config.yaml
win_length: 512
encoder_norm: "layernorm"
encoder_fused_qkv: true
encoder_bias: "all"
encoder_subsampling: 4
text_encoder_norm: "layernorm"
text_encoder_mlp_ratio: 2
precondition_frequency: 10
max_steps: 6900
epochs: 67.8
Rows from block 4 of the audio encoder of a small contrastive audio-text model, named by matrix and row number. Rows with one number belong to one neuron. Each number is 128 + 32 x the weight over its row's rms, rounded and kept within 0 to 255. All counts start at 0. Numbers have three digits each. After the name is the row's rms in percent of the matrix's.
After each neuron's rows are labels from the 100 clips, of 14848, where the neuron reaches its highest value: "loudest" is the band of the loudest frequency at the time of the peak; "top examples" is what is common among them. Only what is clearly more common there than usual is listed. The data: Morse code for random letters and digits, with fading, noise and interfering tones. In brackets: how many of the 100, against the usual share in percent.
# fc1: MLP up (encoder.blocks.4.mlp.fc1.weight, 384x192), inputs 0-95
# fc2: MLP down (encoder.blocks.4.mlp.fc2.weight, 192x384, transposed), outputs 0-95

fc1.267 101:102141161116078134119179131141141161148127122155136134125146124134173118114144150122095124149141110091140118141076075095138119083083120172127099069163173072133098150095116144145177140140157158131101161133087146191123086076109192127148133110116164157121076152181174159130155155123130110151
fc2.267 104:195166114131206116127117091133142160094120090078176079119117193049087112104117091129137108065150113114148130096179150173168165121192152096138106122151085179103163154165192136127032114123130122130101109114169101116136169162166049106113173177106091107128113109097076115126113089123120149121
loudest: 500 to 1000 Hz (81 vs 34.7)
top examples: tone: middle (61 vs 32.7)

fc1.97 095:188106080227121157111083130101096081126131102166105155055136128156131097149130083162117169121185123151097040122101134126143146108084135099098098159095057095099136156169164138161157172088052137090113121083091100101150082188115162125148151091118189124172167152068122166119162179142126160145
fc2.97 099:056158159046139084149100081136130111124128118136088077179073192109161128106149129090078110130140195147154204145066133102122115058085145141132174067134203137184149114069124130107116132129175175195158125181120157157071132121195134122148125182103128124121125164158122132152110058116100092151
loudest: 1000 to 2000 Hz (51 vs 19.4)
top examples: speed: fast (80 vs 33.4); pink noise (45 vs 20.3); reverberation (42 vs 14.9)

fc1.338 106:144120096173179105118124125142085094183087160101100078186117097186141131083156103103169146125111128091149146067150105107209137112116084060169092084127164136152199117147178158092127132137152086130110172162136118139105110137091047121126166141126111131145171119132171126162156145152078138186
fc2.338 107:109106175053113121139096073134191132119145104092167127046114135126095100143082174150180112203187157126091126155114127139031109154161154129160183081128138131144068151151095111150119164116092167121155102047149113081130160053100191119132117092162140153102079151147079140077166106063179128151
loudest: 250 to 500 Hz (80 vs 12.9)
top examples: speed: fast (85 vs 33.4); tone: low (81 vs 33.2)

fc1.81 106:164132121131120107138161137138136129153092116137123046159169071155102126173102050150112136097107095171135123082107103120078122120113106121187183118136158125154178099128145110106156164095170122080133091124112130126099181146194123112159097152152116153068073138099145194128162143134141119178
fc2.81 110:091111128093127139098128109158112123142094141128133175092117091103169135119133181104102064158103117120149107200142138131164141159141185104112116069115126142142126107116081110136180114121114062098143201149158138124110069105072103100050139127107136148077143182125098099123081105095110137060
loudest: 1000 to 2000 Hz (40 vs 19.4)
top examples: speed: fast (76 vs 33.4)

fc1.323 106:116116111133156140093121183164161087136103132146110134139139137155082103102131122118135093154152195152090123156129098158085131144115094068085108151160126130096122165130134145085096100158062096137087099137100095109130116147096128120133092077164172144136168134138110117138095162104112123189
fc2.323 119:075100100176091187151174134126115088114120087087097122150082136143022135111152139116131091125051176191111141121143127141119186150091099168121107107085100056168130139130134077113138114127055119133088100068091134143103097199092116131177113123103132164131138080074148102122140097093145061101
loudest: 500 to 1000 Hz (69 vs 34.7)
top examples: reverberation (60 vs 14.9)

fc1.295 099:109141111138144119138147139145140102160100145127102120173139114127134209152113069079132130158138173172126151086112118149056082143110092147141148165166154136082079088115132138095125208133161075095149104138112175138083112122203126105113114165123099177140115155091137120112138196142072138174
fc2.295 103:119067103068141100100182149121074132121149166130137109110100105169048146090080104172098126132141138112136123121162140158099137140193100111123110088091061061128115132140153093123103129122122165135138213196101105122116112191178117104057160137141116139091065167111181101132126129091110156095
loudest: 1000 to 2000 Hz (62 vs 19.4)
top examples: tone: high (67 vs 34.1)

fc1.7 104:119175078146141164175113134116099142106068141150168183078124092140139125130128113141127117092105096155132125191103117098145106109122192179105099156119156118105167153145131051068127111168139179098156115082111107065137129123170138173132094051075170145134132114159110116166130108084099174162
fc2.7 103:170126189130095138126128207145123100117124134132153161118154115086137162116087112161113152127125140183095105098142118135085175094124072082092097106158077140171152102088141164169111138120114107153141122171114105115174070094107114099071149172204064112105169139138038183122154146160183091155
loudest: 500 to 1000 Hz (74 vs 34.7)
top examples: speed: slow (64 vs 33.1)

fc1.130 101:132183106113074139114158137106060129171149094099116145100124124153116131147123120109100168147079081154097111175084079122125151123084140123169078139121144084172160085154103126127159136114153125082166126084148121150140101129135205128075111181140142118135111148127086162092140134157108150170
fc2.130 100:113139182129181152107172153110148161132089090131143160103114188138030144089193128143109128152147129076126128012099123109199135117152160058141167129079159126086121108190115125120122130147114100143133138158084113158134073114090154115130178100115170154170144080145146114113100091074132110128
loudest: 500 to 1000 Hz (72 vs 34.7)
top examples: reverberation (50 vs 14.9)

fc1.297 102:133119155132099139121115099143122056146116130094081140126129124154110099171093146137137108160176147099113098135124166148189093148110176157083160112167163158079109106158053154083117162118140086169109125120108173088077120103123100108134151116139094080123131097135114127161159058074143100156
fc2.297 087:115093107112159100070154162189104131084123136118159138219131136196151063172152120139168102131100131146026067143152113114136164115175144119161149136101114117165100126136145136123106137102124167127138109129108072127077115107123123123153160180127135194094181166190163166116065211107156122137
loudest: 4000 to 8000 Hz (28 vs 4.7)
top examples: speed: slow (65 vs 33.1); white noise (41 vs 19.8)

fc1.43 112:119114113102131122131119143142139150142128161155148134073169122112185110184151153125188152182090088120161134129100125162133144073076122109123138109062129098146082136195077145093081107101124096090133107110100126173162141141138107088169129112107150108193139106161143136176122071126114082153
fc2.43 109:140148127175153160083110083137124170101108198133159122189176151122160104133104148114071133149210163117159172076182117128077074125143133147090122100102101106109168139096099137144147126088119177123138201111113103098137112168131135114096094117157133141122086163067135072147119145117204072113
loudest: 2000 to 4000 Hz (29 vs 6.7)
top examples: speed: slow (80 vs 33.1)

fc1.117 101:134018153146127117109109155085104152094097121143118204158148068084126191135120101137134125128133161107117152088147146177136164145178113037106123156152161115127100120134152141170127185184062086084137141147115093103200151125099150109144153137081153156123042111147153133108151172105151114110
fc2.117 104:172188121092120108145136190132118111104104110128175138055108157152139100142118108147113094153119088196152084123141087133124094136111114160117131118149145147159092118097144113127105149157141164090147152149110225170131120090243122108073144117122130168171094128145089099120085057129178187125
loudest: 500 to 1000 Hz (66 vs 34.7)
top examples: reverberation (83 vs 14.9)

fc1.320 099:060092156136143189125167144091119106074150148112085111093095115090138142111139140163139152064116108182129117195160185081098170133074135124135076132057085160095088128144163148149118060116172179064141108079153143091196094156130116158137111149122152115135154094180086091121138110142120094161
fc2.320 109:187168140097084075106119110106160134131190101110164087126127133125082120047097103147070111134144141057121112080115039110131096080163134137164104107160193125175158089104169179180077107098140134113104161136075114150120096102179127051110097170117088156105153140083170114141132091112187158153
loudest: 500 to 1000 Hz (76 vs 34.7)
top examples: speed: fast (96 vs 33.4); mains hum (46 vs 20.2)

fc1.310 107:147126120183104188067137167135146084126079093116141181109122170125168133132126155073099106115166103108196173120158192142160153147108155171093151152062061126081160050118099159124121072080184173160093123106147106116114109162115097108128088103123156116093134125115088175186188190140159104129
fc2.310 107:150186082119159100119171171102134081103155139115176109108143143134119154112147119131146163164102186137148130110130092104102106116167076056134119126160138150204126194170120128130109226089098110158176165128191119140106145112205133163173105134140125163094122197177142084129116051130124156091
loudest: 500 to 1000 Hz (65 vs 34.7)
top examples: reverberation (93 vs 14.9)

fc1.324 100:171116089114154159120118153163135164194099116049097161095166121140180097083107123139135127133102118091092135044160140077125117141118121174147111156110104201126156085160148075182109111167133068142085149166120145118123160136148129046082149158140167149164135103157122132161130139191094145121
fc2.324 095:122129136134084152117173164163108114107139133123139118167045141140105145056175154112119168141171060126108114158119116200123115132191110050114105158128165117125192130046120121063172116089105151110132115087138145107105154146162129080167110158118149134100120120089170121065095075168126109177
loudest: 250 to 500 Hz (33 vs 12.9)
top examples: reverberation (60 vs 14.9)

fc1.131 103:141163083061129131144081085070103118087056098072115136104123134086116142081164129101175090123088127096121074127177103156150185131106096131090151143107194151145154118075083132142146171083080174187097136164136088137148180144093092113101118164134094142136169107205168123195079147117145120068
fc2.131 092:117078126223077161156163116110175094138151099064110112139134115146082145136148107138063128116174091115149184172134124110049103129117167116176125188136184126125163159128138106115158112168125089120142117075119101105171085081138162104117135090131124114147131128075061116108125085111119144152
loudest: 500 to 1000 Hz (75 vs 34.7)
top examples: rumble (42 vs 19.4)

fc1.22 098:164143155216118080142125106127097167132133173148102139166075157071110145071128102090113073161089133088077094110148112136141146152067092112082168067108138111137169116153122115188110109084124153094137096156113090112151179067119098118131150106160159137111135173105124122183154075150071133137
fc2.22 099:086102141160116137098102134119193114135166117126098172135148088090139184145096120127023131141126122120148085164088147142091126113148108117146090123095085101119117160118103110100134087109118085065157079114067089102131106131099130138185124066108155054123159110132088142109129180070178156158
loudest: 2000 to 4000 Hz (35 vs 6.7)
top examples: reverberation (34 vs 14.9)

fc1.17 093:095115134110148135096083129118139133100108076103131145135074153163155136123141104114080111084093115091132158153143108128109161121112146067186162125149088125103107135190130083137103092160137143106091102180180150114136151093206151053186130159128151101150118128100083143152129142057086117100
fc2.17 094:142118136132133165135119160186094140138161138149107127151160127146172117169067082124172095116158101149150123102117131117155180122147081158162141101182156095143145080098123150156125170107112137167218061088146080111161195161121135155072074164142131137083113200160153124145171178118152091127
loudest: 4000 to 8000 Hz (30 vs 4.7)
top examples: tone: middle (74 vs 32.7); white noise (48 vs 19.8)